Weights of a small image classifier.
Model: 11.1M parameters, 24-pixel images, norm rmsnorm, activation gelu_tanh, moe top_k, num experts 4, patch size [2, 2], layers 14, width 256.
Training: adam_atan2 at rate 0.0022, 8300 steps.
Rows from block 9 of a small image classifier, named by matrix and row number. Rows with one number within an expert belong to one neuron, the router's apart. Each number is 200 + 40 x the weight over its row's rms, rounded and kept within 0 to 999. All counts start at 0. After the name is the row's rms in percent of the matrix's.
Before each expert's rows are labels from the 100 images, of 14976, where the router gives the expert most weight on average: "strongest on" is what is common among them; "colour at peak" is the nearest of a few named colours to the mean colour under the peak. Only what is clearly more common there than usual is listed. The data: seven-segment displays showing three digits. In brackets: how many of the 100, against the usual share in percent.
# router: router (model.blocks.9.mlp.router.weight, 4x256), inputs 0-127
# up: expert up (model.blocks.9.mlp.up, 4x256x256), inputs 0-127
# down: expert down (model.blocks.9.mlp.down, 4x256x256, transposed), outputs 0-127

# expert 1
strongest on: red glow (100 vs 17)
colour at peak: black (39 vs 10.4)
router.1,094,299,176,220,206,188,169,199,236,263,134,194,226,200,214,182,203,269,143,246,222,189,217,218,135,169,226,150,194,159,262,114,261,202,168,269,237,130,174,187,275,204,170,142,207,195,217,220,184,150,189,249,217,229,171,243,233,122,191,254,161,300,204,192,220,180,201,182,210,207,197,269,206,196,175,154,162,135,233,221,290,271,190,161,162,274,229,230,186,193,209,270,245,175,221,179,219,178,187,223,171,210,184,186,243,141,236,165,172,200,203,223,190,139,269,117,193,244,152,219,142,172,142,194,244,128,237,267,185
up.1,096,228,282,233,229,185,201,122,225,264,144,177,175,176,162,223,162,209,160,232,223,265,170,216,180,207,201,165,216,227,279,124,259,256,191,119,232,146,162,154,270,162,169,200,123,200,151,183,176,108,207,223,251,206,168,213,143,155,228,186,172,213,252,167,233,176,179,184,210,225,145,251,232,189,174,180,260,134,184,137,185,244,210,145,112,247,166,181,145,225,222,217,183,142,168,137,215,146,212,242,190,226,267,206,187,222,260,143,189,194,235,255,253,212,284,171,218,209,240,188,171,128,174,232,236,176,200,264,175
down.1,115,138,135,175,217,187,196,245,188,120,254,242,154,206,159,187,246,194,216,249,162,151,219,209,208,251,210,263,205,205,133,262,131,199,192,163,189,154,229,231,181,175,214,267,179,223,238,193,208,276,211,216,222,204,228,178,178,252,217,160,218,195,188,149,211,228,230,168,185,224,239,50,200,213,151,214,201,248,223,231,162,148,172,180,272,146,167,207,204,240,126,205,190,237,212,225,200,285,218,162,239,182,157,210,212,215,156,261,251,203,117,116,204,262,190,260,168,206,206,236,250,242,216,226,95,245,192,131,232
up.2,096,199,226,191,242,130,235,168,156,220,104,266,113,243,94,213,173,187,229,260,187,201,210,186,240,248,139,147,236,236,204,125,201,280,247,84,220,199,202,202,254,204,243,273,155,218,180,255,232,183,226,231,180,228,176,184,183,154,214,219,195,134,248,131,205,206,249,171,181,199,214,218,120,209,169,235,195,223,165,167,123,244,215,165,125,205,131,219,140,217,145,185,156,188,250,141,181,207,160,216,261,207,236,232,157,187,168,137,258,131,267,222,218,210,280,208,209,222,199,179,231,176,192,232,268,163,181,264,189
down.2,098,198,162,207,270,219,173,203,183,132,214,166,177,188,191,200,261,227,191,228,243,139,174,196,235,222,204,295,240,213,148,242,130,189,125,208,152,213,220,268,172,207,166,212,193,224,247,189,184,242,166,228,185,170,201,236,128,236,204,149,221,194,222,153,185,254,266,230,182,221,163,130,232,222,221,227,179,193,147,255,181,220,173,246,271,164,144,211,190,251,223,199,172,243,180,227,203,208,242,221,196,227,121,197,204,214,204,249,266,213,139,133,226,205,192,234,151,206,203,227,293,238,320,246,114,196,236,153,284
up.3,123,239,186,170,188,213,252,244,190,205,201,183,324,164,318,183,212,166,175,155,197,191,193,209,182,182,284,206,189,129,206,233,217,159,147,300,198,172,168,167,221,137,251,121,262,227,223,223,189,197,197,210,205,169,196,228,153,166,123,173,206,219,112,225,262,218,189,239,207,120,183,226,213,208,233,101,223,207,196,206,284,151,166,190,220,175,335,218,169,224,255,176,298,218,161,173,194,188,202,204,150,198,145,175,187,129,203,169,192,224,189,186,228,194,238,196,227,255,114,183,173,221,212,200,148,174,235,204,250
down.3,109,177,124,209,260,173,188,180,153,173,199,217,260,217,240,206,209,208,237,215,154,137,234,156,196,238,278,216,252,113,198,165,215,223,172,238,172,200,192,188,255,200,216,160,223,169,182,176,206,194,180,260,185,229,220,188,203,115,149,195,252,124,174,130,213,278,223,169,231,158,194,122,156,234,176,104,169,255,209,254,246,224,214,250,193,155,255,241,209,238,197,150,279,186,236,228,251,239,174,252,220,221,230,221,165,140,159,211,219,218,241,183,191,230,296,238,125,243,119,262,234,180,226,239,175,136,208,183,195
up.4,087,152,254,167,179,159,134,207,181,191,242,198,251,223,222,233,192,147,250,240,151,221,231,218,267,238,202,196,243,187,187,246,145,165,208,222,280,296,228,253,164,174,202,204,184,225,229,247,195,233,237,195,214,201,191,211,218,267,198,141,89,183,177,206,187,204,184,171,190,192,255,120,181,185,199,169,201,232,203,184,207,151,172,193,179,281,269,206,231,184,200,216,223,233,198,244,196,213,176,191,241,199,185,276,237,212,203,206,293,247,133,187,143,242,172,252,214,192,204,184,282,222,178,179,199,225,142,187,174
down.4,072,207,172,162,181,209,72,196,184,158,185,181,218,229,191,229,131,199,248,226,184,280,273,239,105,203,223,286,192,149,188,180,212,245,180,229,172,220,197,223,245,310,259,208,202,202,194,157,226,236,233,204,188,204,275,208,179,143,172,197,260,225,179,201,219,156,254,165,176,189,196,125,168,240,199,164,168,235,209,189,217,206,243,234,164,175,224,189,201,234,210,183,248,278,276,222,176,300,144,197,235,202,219,240,165,131,180,265,223,252,194,220,172,286,212,247,156,249,169,186,250,170,221,145,174,142,196,180,212
up.5,113,228,205,141,177,219,198,217,187,205,174,174,324,164,311,171,219,162,175,142,201,223,190,203,144,178,296,202,179,161,215,230,226,157,153,317,250,183,229,216,235,148,233,106,271,259,246,226,176,192,226,190,205,176,202,238,162,165,112,166,202,226,113,229,272,180,174,216,180,112,189,223,226,228,209,96,227,201,181,177,295,167,160,193,245,186,322,232,172,209,272,204,297,223,149,165,174,187,182,182,182,176,158,207,206,144,216,154,216,227,188,196,227,212,250,196,213,218,106,153,183,210,192,227,175,174,217,190,245
down.5,100,168,105,192,238,211,194,192,148,179,189,196,268,211,236,211,237,199,243,217,151,153,225,171,212,251,267,213,269,117,193,177,197,225,162,233,184,207,225,221,251,240,214,152,208,168,198,172,203,202,180,280,189,210,225,201,203,133,158,165,250,153,167,137,206,266,209,165,235,176,193,117,144,205,161,117,167,255,223,251,233,212,200,264,198,153,272,225,197,241,215,147,279,205,247,221,249,231,176,229,218,199,216,209,180,149,157,233,230,202,224,192,197,219,285,252,142,246,118,260,262,189,219,235,146,136,206,198,184
up.6,113,131,148,200,235,177,198,217,181,190,238,214,219,218,189,192,210,158,242,223,83,180,205,156,262,255,176,193,189,161,147,257,159,244,205,131,199,240,269,239,163,205,247,234,156,192,218,226,246,252,219,233,227,221,202,144,163,314,210,203,238,151,196,155,181,268,196,121,187,217,222,120,138,170,208,168,162,239,220,265,140,108,246,228,230,174,257,203,189,239,171,186,214,199,224,201,215,180,195,230,247,183,206,192,184,203,165,259,202,209,165,167,171,202,182,262,162,178,196,239,247,213,226,169,209,276,181,165,191
down.6,073,152,174,149,235,243,196,204,256,139,204,174,204,273,216,248,232,201,275,252,146,211,185,190,217,222,194,290,143,174,197,257,190,145,287,188,225,231,241,228,217,173,223,196,250,176,307,274,203,240,265,220,251,217,250,175,212,222,166,269,224,185,175,163,216,242,188,187,136,208,229,111,199,176,288,181,169,232,170,226,174,202,290,221,313,156,240,148,218,222,214,205,220,241,179,200,160,150,145,186,202,184,191,165,221,176,143,199,227,170,147,194,149,177,209,246,225,158,145,192,227,217,141,133,166,220,184,151,142
up.7,080,208,212,162,239,209,216,202,233,177,181,209,326,134,309,219,239,145,189,125,186,203,214,243,177,218,260,204,148,177,208,224,211,138,156,289,205,182,240,154,209,158,206,127,205,226,267,246,160,194,277,219,201,173,205,212,173,205,163,164,215,228,150,209,242,224,148,247,168,158,159,201,232,193,254,135,240,203,198,223,263,142,195,150,239,174,333,265,199,224,245,207,268,208,137,167,184,149,196,198,182,177,156,192,147,165,219,168,198,247,170,206,244,200,222,218,226,201,161,187,198,246,183,215,169,226,194,193,230
down.7,089,172,156,203,239,179,205,174,125,176,176,206,248,248,240,183,192,224,223,224,167,145,245,174,220,281,251,195,273,128,187,173,204,259,161,234,169,202,196,216,263,215,224,161,203,182,192,205,206,214,179,239,186,212,195,210,212,151,163,167,260,163,164,144,197,229,217,170,219,180,205,101,138,219,118,132,125,267,218,169,251,211,204,254,191,189,262,253,200,225,218,166,274,194,240,246,234,254,188,224,231,207,236,249,180,170,177,210,213,226,208,182,199,234,303,250,117,233,132,241,258,213,208,248,160,112,205,228,206
up.8,103,223,137,217,283,173,209,217,162,89,169,232,214,208,220,250,288,213,224,231,220,188,207,156,250,250,213,199,207,176,188,172,169,206,148,214,189,254,214,183,184,187,215,210,218,152,213,181,261,234,164,259,194,213,231,185,173,195,204,154,202,144,218,117,177,302,265,207,223,186,231,193,180,236,232,181,180,214,159,273,221,205,219,271,272,226,201,218,209,239,193,140,217,193,195,259,279,250,118,296,262,260,191,267,177,205,157,186,281,184,208,143,186,243,236,192,210,265,206,285,215,178,227,193,101,201,177,158,172
down.8,078,160,212,131,176,200,184,200,219,160,200,169,214,246,225,140,174,146,193,167,190,283,252,143,118,133,216,268,223,241,224,265,197,211,167,254,174,231,158,277,188,214,231,202,230,162,202,205,174,188,280,225,158,137,206,217,230,208,181,270,192,224,156,246,161,200,232,198,147,206,148,235,213,245,154,232,133,236,205,207,222,190,257,204,189,99,247,153,260,136,211,238,171,239,236,176,110,208,200,171,143,204,174,233,245,172,145,258,193,130,123,256,218,226,189,183,173,147,157,162,265,220,188,177,185,215,208,187,214

# expert 2
strongest on: green glow (100 vs 16.7)
colour at peak: green (36 vs 9); black (26 vs 10.4)
router.2,111,209,232,161,148,222,218,131,196,221,215,253,204,271,195,223,218,194,228,201,169,241,163,182,197,215,237,182,207,244,193,228,224,269,265,173,251,211,185,235,150,123,199,223,269,202,217,232,278,195,218,156,120,199,167,209,147,210,172,174,230,136,218,224,251,148,126,171,224,151,231,198,246,107,198,253,256,177,151,133,205,127,263,170,141,197,209,111,261,154,204,119,135,260,183,219,154,173,134,192,180,195,294,172,182,180,194,205,216,165,234,216,164,199,158,214,266,223,209,140,231,139,190,176,217,254,167,199,160
up.1,095,155,187,245,244,157,300,251,178,218,181,157,223,144,219,178,173,178,187,199,211,210,202,187,236,189,210,224,214,126,157,259,109,148,162,214,186,155,152,151,189,163,230,171,189,177,229,186,171,292,176,266,274,225,228,211,259,238,217,189,197,208,192,152,146,259,243,250,163,234,208,208,164,238,262,146,139,192,228,266,186,189,171,241,226,137,240,210,172,258,212,236,236,159,216,171,232,241,252,301,177,254,127,145,234,199,222,223,105,208,154,199,184,213,212,202,164,180,204,230,109,285,229,130,178,180,160,137,261
down.1,106,116,214,187,174,207,277,221,258,212,231,208,221,83,171,221,144,143,209,182,179,217,200,301,260,232,206,159,95,203,183,191,191,150,210,193,234,174,206,155,170,312,175,210,144,258,192,123,195,247,169,126,190,171,245,157,231,209,213,170,184,230,156,204,183,170,163,307,205,196,191,166,173,254,153,174,186,199,234,203,133,240,150,201,132,253,210,227,193,178,174,239,185,151,219,204,208,182,205,130,151,214,186,256,283,217,129,210,160,241,133,221,239,163,190,278,234,206,222,211,197,217,162,340,249,186,159,191,208
up.2,098,200,120,235,274,178,241,272,235,203,207,190,186,168,210,155,203,229,209,225,256,121,167,172,206,226,183,195,138,159,147,210,185,120,195,223,156,198,144,154,225,207,156,203,175,137,197,203,205,260,216,270,221,249,270,211,233,183,265,205,223,281,218,156,184,283,203,263,192,220,251,242,183,286,207,151,145,237,235,296,202,224,165,210,221,188,196,270,197,251,195,208,249,96,206,201,288,203,162,227,276,249,175,191,199,224,152,140,180,237,199,168,185,211,226,198,178,220,173,292,95,203,219,256,173,193,211,160,257
down.2,086,204,264,234,192,167,160,225,198,197,210,191,223,182,204,204,238,156,217,253,183,208,238,270,181,213,246,193,224,233,240,148,235,190,154,183,116,225,236,183,198,333,178,192,203,199,156,115,209,186,178,142,210,116,163,178,203,207,206,195,147,97,236,241,206,148,231,203,222,206,213,114,191,266,116,224,168,199,239,120,177,196,129,251,225,227,221,297,188,156,210,169,156,167,174,239,236,282,163,214,195,166,218,248,176,231,204,207,190,211,241,238,238,314,217,227,126,232,247,239,226,190,250,322,234,187,242,262,184
up.3,091,133,207,222,236,191,198,228,142,199,182,177,162,281,147,230,210,207,171,208,189,205,244,179,234,247,222,184,221,177,227,219,222,257,235,122,250,212,233,197,294,193,179,158,151,225,175,232,224,144,183,208,271,205,167,185,120,191,188,214,178,134,243,154,253,215,230,157,170,199,204,152,225,210,200,168,191,155,148,202,171,207,172,213,203,169,146,174,109,218,283,275,206,179,157,178,203,199,211,239,196,202,228,213,223,251,239,273,198,173,232,209,181,179,225,256,185,165,189,194,200,168,219,186,148,203,150,235,152
down.3,102,210,126,228,237,160,185,224,82,184,185,166,171,146,169,162,123,171,262,210,213,127,211,188,208,192,156,205,179,160,207,156,149,169,191,197,211,168,132,176,236,189,215,246,184,164,126,133,193,199,173,235,228,196,196,242,203,164,219,123,254,246,189,159,197,235,247,202,203,211,170,223,203,235,218,178,214,230,200,278,171,235,262,256,148,140,172,191,163,246,149,195,216,174,221,240,209,283,274,217,235,276,186,213,135,155,209,154,211,197,202,152,229,238,193,161,145,163,209,254,159,189,229,187,228,168,286,207,302
up.4,104,171,160,171,213,203,210,269,235,243,155,218,207,195,201,197,269,148,220,167,140,149,186,207,162,208,257,181,120,143,137,264,115,196,204,198,208,169,235,220,227,200,273,208,232,156,235,250,193,262,243,184,222,238,204,150,182,182,132,250,259,191,131,146,211,243,164,175,253,174,211,289,113,183,205,126,230,222,168,207,240,177,193,184,195,249,237,208,193,233,167,234,247,179,267,185,204,132,133,177,195,179,186,215,157,138,156,177,172,207,176,149,169,70,264,195,253,175,145,220,141,233,158,254,235,164,167,164,137
down.4,101,173,251,164,186,215,200,209,181,162,160,173,189,254,181,255,216,209,120,194,182,189,215,207,177,248,205,139,243,124,193,223,188,185,161,202,215,214,242,182,310,152,255,197,228,257,226,181,171,215,225,184,238,194,164,220,201,207,189,148,181,262,135,118,179,177,227,249,146,230,188,205,160,155,201,130,260,130,194,210,176,199,171,228,174,259,195,214,155,282,229,223,257,204,200,201,170,208,138,207,161,167,174,186,223,182,207,197,166,272,190,217,205,200,300,252,247,154,165,171,201,222,195,205,213,187,259,200,159
up.5,106,168,228,190,207,185,184,230,210,190,158,277,133,233,149,173,133,169,225,225,218,207,140,188,195,233,155,208,198,179,147,219,149,217,222,173,222,208,241,193,204,208,274,271,248,207,207,221,230,254,229,208,168,261,228,200,245,139,200,171,181,217,172,173,149,196,197,198,211,191,272,255,116,235,193,196,160,293,233,194,213,284,195,178,195,235,161,212,227,209,130,182,215,202,285,270,204,236,147,204,243,187,236,204,197,113,138,119,210,225,237,173,164,219,243,261,196,220,170,202,210,224,183,198,261,142,172,150,179
down.5,111,149,169,186,221,205,208,182,225,234,196,226,145,203,122,180,245,139,188,176,169,174,241,200,158,149,174,161,158,184,218,219,136,225,255,159,222,151,211,212,229,120,269,274,209,214,252,218,200,210,208,159,230,214,132,170,153,198,164,252,254,227,147,127,223,228,162,203,195,190,98,270,134,148,237,171,252,142,221,193,168,200,249,246,232,248,172,168,163,229,166,219,208,216,251,172,218,189,197,175,147,211,202,220,295,164,223,177,174,259,153,203,199,121,230,246,292,167,178,209,232,227,175,192,199,176,174,244,199
up.6,094,102,155,245,254,186,244,314,253,178,198,172,216,172,187,183,190,161,166,242,197,144,247,210,251,177,183,212,202,154,163,300,130,137,181,205,155,198,183,147,195,193,224,221,166,212,198,255,190,271,178,218,256,200,209,171,245,236,229,220,203,248,166,150,128,272,221,203,174,262,195,163,179,256,209,136,149,200,302,259,173,219,146,188,277,151,199,209,145,242,203,261,255,142,197,196,274,217,231,222,164,220,115,186,232,242,172,253,152,198,131,181,180,138,209,209,210,176,228,224,126,263,229,217,162,205,163,124,190
down.6,085,153,195,135,171,177,225,184,173,213,208,178,231,147,232,175,163,87,183,142,162,254,169,305,190,196,183,239,130,247,204,231,172,191,194,266,202,210,221,147,166,270,228,177,169,172,192,203,160,229,186,176,236,110,213,221,256,278,242,146,140,158,101,220,135,183,221,294,163,245,210,242,161,236,210,219,193,207,182,190,175,154,134,182,149,188,250,205,249,135,203,227,155,192,207,190,161,177,158,228,168,237,142,224,151,192,138,182,198,172,134,269,192,215,171,182,201,160,242,213,133,264,158,294,217,245,166,177,198
up.7,091,185,174,262,271,119,249,299,235,270,168,248,213,246,198,204,140,280,113,228,218,143,229,225,165,283,206,189,271,165,152,203,194,177,187,220,173,143,139,115,229,219,203,196,185,194,173,147,163,232,135,237,235,259,195,226,257,193,233,218,116,221,175,163,154,253,247,228,198,254,194,245,128,212,268,177,161,247,280,284,246,217,197,210,197,195,215,224,169,245,194,243,261,139,222,234,292,226,202,259,200,249,182,251,203,216,175,227,150,230,184,187,146,141,200,166,153,253,231,266,159,225,212,203,215,212,210,140,178
down.7,092,179,197,190,218,161,227,207,191,143,237,151,213,175,196,133,117,150,221,191,222,203,185,259,252,217,199,202,123,251,227,242,185,166,214,207,127,243,219,179,174,252,194,201,201,156,220,229,199,219,193,192,183,155,218,205,191,224,211,184,137,189,169,237,201,177,167,192,168,200,250,185,215,299,165,225,129,318,208,174,161,228,123,203,180,209,197,247,195,179,237,249,154,159,170,178,210,265,167,212,278,299,178,233,166,239,209,143,199,277,149,220,199,216,163,222,136,163,220,242,183,206,234,325,190,222,184,229,200
up.8,096,159,151,252,309,190,282,276,246,193,183,207,195,187,209,223,214,180,169,158,247,144,212,174,241,181,221,180,195,154,177,192,156,198,198,183,168,138,141,126,216,210,163,186,124,229,188,204,189,245,171,249,262,198,262,213,242,231,253,214,197,238,199,134,144,284,228,223,175,217,147,216,190,274,273,192,153,212,251,292,172,235,175,182,280,195,196,290,128,279,223,222,256,137,182,168,252,176,227,205,173,255,169,200,272,204,133,252,159,201,157,220,215,158,197,228,213,227,226,244,141,227,213,155,176,247,190,180,189
down.8,086,137,253,181,87,186,189,156,147,234,234,184,220,139,238,184,146,176,225,186,198,175,235,242,239,193,210,179,176,246,189,193,188,151,234,219,188,218,216,191,149,268,146,194,172,269,193,236,178,203,179,140,172,199,185,220,256,256,214,142,136,217,190,262,191,56,160,266,178,192,219,140,223,228,182,238,226,174,218,92,177,126,100,194,241,193,239,254,226,117,182,229,140,216,156,210,208,141,207,176,125,188,186,220,175,221,235,200,241,228,185,257,190,239,168,205,222,173,232,90,193,214,135,285,190,226,195,196,158

# expert 0
strongest on: blue glow (100 vs 16.8)
colour at peak: black (44 vs 10.4)
router.0,095,126,236,185,203,199,197,306,175,131,227,208,165,84,163,198,154,119,250,166,188,196,193,148,231,191,122,223,188,200,190,274,122,159,217,144,199,232,232,176,135,205,272,252,126,235,251,186,207,260,161,131,250,210,296,176,223,254,225,144,222,247,184,183,151,204,215,220,139,247,207,214,165,280,256,207,179,273,221,209,103,172,128,250,217,186,182,213,140,208,170,218,197,192,220,143,195,232,265,214,250,181,160,198,141,225,147,226,248,257,170,172,236,229,191,273,150,137,210,167,195,242,215,180,176,195,228,155,226
up.1,096,187,209,197,239,244,218,219,180,162,219,191,183,196,183,184,208,227,237,171,223,251,142,224,247,222,156,178,173,185,130,226,144,161,247,222,141,242,206,106,162,182,206,270,223,189,226,156,160,273,202,189,194,241,217,210,303,205,233,192,189,177,122,195,114,236,177,209,185,229,182,152,165,218,154,225,232,251,188,263,198,263,196,142,172,178,184,178,216,210,152,191,199,166,267,232,193,172,176,224,177,219,163,180,196,185,145,156,164,281,211,197,191,190,164,167,217,199,195,233,166,273,205,200,240,160,221,138,145
down.1,081,223,242,183,204,237,174,199,191,174,143,245,178,301,185,230,291,313,157,259,230,115,214,194,141,164,201,112,271,171,234,185,225,268,217,213,247,130,199,248,228,154,140,233,278,206,156,251,260,149,272,186,207,229,175,216,140,120,105,223,197,220,251,206,203,164,216,161,189,153,110,251,205,179,221,151,210,146,156,218,266,255,240,184,150,201,174,119,221,223,143,170,236,224,233,228,192,212,199,207,163,182,264,107,192,150,237,209,168,118,239,197,180,196,230,187,206,209,132,178,209,169,240,145,253,154,148,206,216
up.2,094,213,219,227,232,210,242,202,199,190,278,227,205,205,216,159,239,253,176,146,226,196,172,207,261,218,188,222,192,231,156,279,142,110,198,247,163,205,172,131,152,134,180,231,225,197,245,183,186,262,194,251,183,211,203,195,290,232,242,229,186,110,143,251,107,232,248,222,232,212,134,198,167,187,186,267,254,218,157,234,241,254,196,183,239,208,212,185,222,183,154,197,189,178,235,244,211,191,183,236,197,273,135,178,187,241,137,136,201,223,166,155,234,172,139,142,197,257,229,213,166,260,218,262,210,155,206,131,193
down.2,089,284,179,228,247,211,192,186,166,162,189,189,223,231,228,203,185,280,146,238,241,102,182,228,117,219,209,189,268,167,219,159,217,214,159,237,218,184,209,175,181,203,144,212,207,209,128,194,214,160,232,204,131,194,165,255,178,140,157,172,221,204,253,253,178,198,240,195,230,150,132,208,240,204,148,176,206,164,156,187,288,260,202,238,182,171,202,217,244,218,169,160,227,223,190,282,244,209,221,214,182,209,229,185,167,166,245,126,205,201,247,164,217,215,180,95,125,250,201,195,172,173,247,218,161,187,210,223,266
up.3,089,206,223,249,214,213,219,245,167,242,195,220,154,220,185,192,140,253,200,160,232,222,163,162,182,197,176,212,196,212,150,191,163,218,183,214,247,132,211,145,173,154,197,245,228,245,196,221,206,218,198,185,181,227,223,195,295,88,220,172,209,224,147,216,94,203,200,201,212,218,161,256,156,181,148,226,249,203,209,208,220,288,166,172,171,243,169,187,202,193,145,179,196,199,266,234,248,169,188,206,191,181,187,177,266,123,215,167,156,268,221,190,226,178,198,228,270,226,195,215,178,228,205,206,227,138,147,161,197
down.3,087,261,189,235,226,208,222,178,157,185,213,244,196,251,203,227,240,302,182,262,193,168,238,235,216,242,194,160,262,169,189,216,201,244,172,228,142,170,124,157,202,182,220,238,199,190,140,188,245,182,232,158,169,279,126,180,150,156,187,142,242,158,271,231,217,240,192,194,204,125,128,121,224,191,174,168,138,208,231,245,268,233,160,214,180,151,179,225,234,243,124,192,238,156,219,268,197,241,175,234,185,212,238,181,184,147,283,234,168,264,268,168,131,179,172,126,147,247,181,238,148,129,199,225,182,190,186,199,191
up.4,085,220,172,200,226,229,125,191,273,265,192,237,253,267,235,235,247,237,201,229,154,145,163,179,178,206,217,168,165,151,193,199,195,237,202,249,259,227,193,234,183,227,162,219,251,174,185,246,194,202,272,225,203,208,194,195,220,222,179,226,206,178,195,169,170,259,180,182,251,188,224,180,161,157,211,117,239,256,130,227,216,158,276,115,201,281,269,216,237,211,176,173,229,161,193,269,217,186,140,160,206,227,193,193,219,167,158,151,234,136,192,215,135,205,199,173,208,210,216,268,202,216,192,270,266,227,150,214,162
down.4,075,166,217,165,203,192,183,196,174,222,174,125,213,245,234,274,224,202,199,88,147,220,189,162,164,150,207,206,209,166,183,274,159,181,195,182,216,203,150,179,180,169,211,147,217,183,199,131,163,261,211,186,237,171,102,176,236,220,176,194,201,150,139,163,174,140,212,169,175,160,201,172,189,105,185,162,277,149,126,152,208,168,232,260,258,251,245,150,227,205,218,251,228,238,145,216,210,224,138,160,181,210,165,204,204,148,265,171,300,199,170,234,215,236,216,170,275,135,214,162,192,280,121,160,153,206,206,168,111
up.5,117,255,205,237,255,213,175,198,178,253,143,153,222,192,219,318,191,246,227,199,226,158,138,226,148,202,286,196,230,130,226,153,264,229,210,187,246,169,200,197,265,267,133,152,182,164,152,144,216,133,188,230,208,178,138,239,149,148,164,139,133,158,251,160,262,242,221,171,251,190,249,144,255,191,240,132,186,198,124,189,254,221,228,222,209,268,190,178,225,280,245,145,247,136,143,242,226,255,152,199,203,211,232,287,191,161,250,198,264,219,217,234,133,266,277,172,198,240,216,234,180,143,159,210,178,203,226,245,131
down.5,092,168,218,272,211,122,183,187,105,159,238,207,167,174,195,201,147,145,191,174,210,186,126,219,221,219,187,257,248,218,213,201,197,212,148,155,203,178,196,145,248,230,183,223,166,209,164,114,218,173,124,149,221,211,184,199,149,234,180,105,150,224,247,223,241,191,243,239,259,142,228,200,238,307,226,226,188,244,222,164,214,178,167,258,219,206,151,238,190,152,158,149,184,229,130,213,242,265,222,220,246,200,235,277,209,217,184,161,239,245,261,171,200,242,196,225,116,221,191,212,215,130,195,214,163,234,303,183,217
up.6,090,241,191,239,236,236,151,204,173,174,200,210,162,201,171,157,219,216,221,209,192,242,94,237,188,265,172,219,215,170,141,208,180,210,207,213,260,197,268,154,199,237,203,274,228,126,244,169,210,233,192,186,204,208,215,143,228,207,192,187,186,201,207,176,160,250,190,183,222,209,225,226,130,198,129,251,214,276,177,228,186,257,199,219,179,243,178,234,208,227,154,153,213,171,271,244,252,235,150,204,228,188,227,222,204,169,181,160,226,225,218,142,140,229,202,241,233,201,180,293,174,206,156,201,215,200,223,160,151
down.6,074,240,231,190,145,181,263,126,127,190,180,258,185,229,188,227,119,283,158,243,218,232,215,162,146,258,187,142,305,205,206,197,198,254,181,192,126,126,130,228,167,170,160,270,220,180,120,158,272,176,221,148,200,287,217,197,119,145,117,171,207,192,246,242,273,95,206,203,174,145,143,204,216,196,186,173,137,144,185,134,236,227,203,206,138,175,211,185,217,186,123,201,190,269,230,245,183,276,220,196,179,189,232,149,136,126,259,223,178,207,210,165,252,243,202,131,193,200,174,131,216,196,189,165,224,158,235,172,234
up.7,094,182,219,210,193,196,160,228,202,214,135,271,144,200,143,195,241,174,218,256,130,255,190,149,207,235,152,249,204,215,147,203,156,215,186,183,261,189,266,202,184,224,257,293,204,286,274,216,213,236,187,199,205,185,205,119,215,190,204,164,136,258,196,145,162,181,181,160,181,185,266,242,119,215,133,221,236,296,228,200,165,218,162,208,153,227,163,306,171,215,149,216,184,194,284,204,233,209,164,155,197,144,177,182,244,190,222,211,205,147,163,153,142,185,213,200,240,175,168,189,215,214,167,176,216,138,167,155,214
down.7,098,261,182,201,188,215,151,174,150,170,234,259,220,293,198,224,221,312,160,204,175,200,187,160,129,178,249,193,244,173,172,225,203,182,222,209,141,179,98,145,222,136,179,228,245,142,185,185,244,209,216,160,188,258,170,172,138,160,182,200,264,137,203,225,220,177,215,212,234,139,142,137,206,137,196,179,180,129,180,235,231,225,222,168,169,164,197,163,224,216,156,202,213,178,231,240,185,260,207,254,182,232,227,139,208,163,288,263,194,208,223,170,133,212,206,143,169,243,176,207,120,172,237,180,163,172,256,150,196
up.8,112,170,140,198,237,215,249,199,185,242,187,162,225,239,221,212,161,174,142,176,193,164,221,188,224,252,205,173,196,122,189,230,167,197,194,226,134,164,159,175,256,151,194,161,271,216,174,210,177,228,225,250,243,157,149,222,213,240,210,194,221,181,143,117,153,234,197,176,178,236,97,199,167,168,243,90,209,159,211,191,202,154,209,202,201,137,275,162,141,255,226,220,282,217,207,187,208,176,251,212,187,223,154,201,191,150,224,250,160,244,176,208,242,154,255,207,204,190,152,207,133,236,227,195,168,231,213,220,199
down.8,118,208,222,214,186,132,85,139,188,177,240,178,153,251,134,263,228,285,203,255,247,186,149,215,166,269,141,187,239,218,187,228,174,189,167,181,211,174,181,183,196,203,131,249,178,164,193,174,162,222,197,246,265,267,146,268,221,257,246,156,182,202,207,194,150,196,231,217,194,253,250,148,192,152,192,229,222,221,198,219,175,193,253,245,153,268,169,229,225,182,214,211,178,183,172,237,235,269,104,255,204,237,148,273,214,237,187,194,242,223,135,197,170,244,174,190,201,196,241,191,199,205,186,131,164,214,249,179,111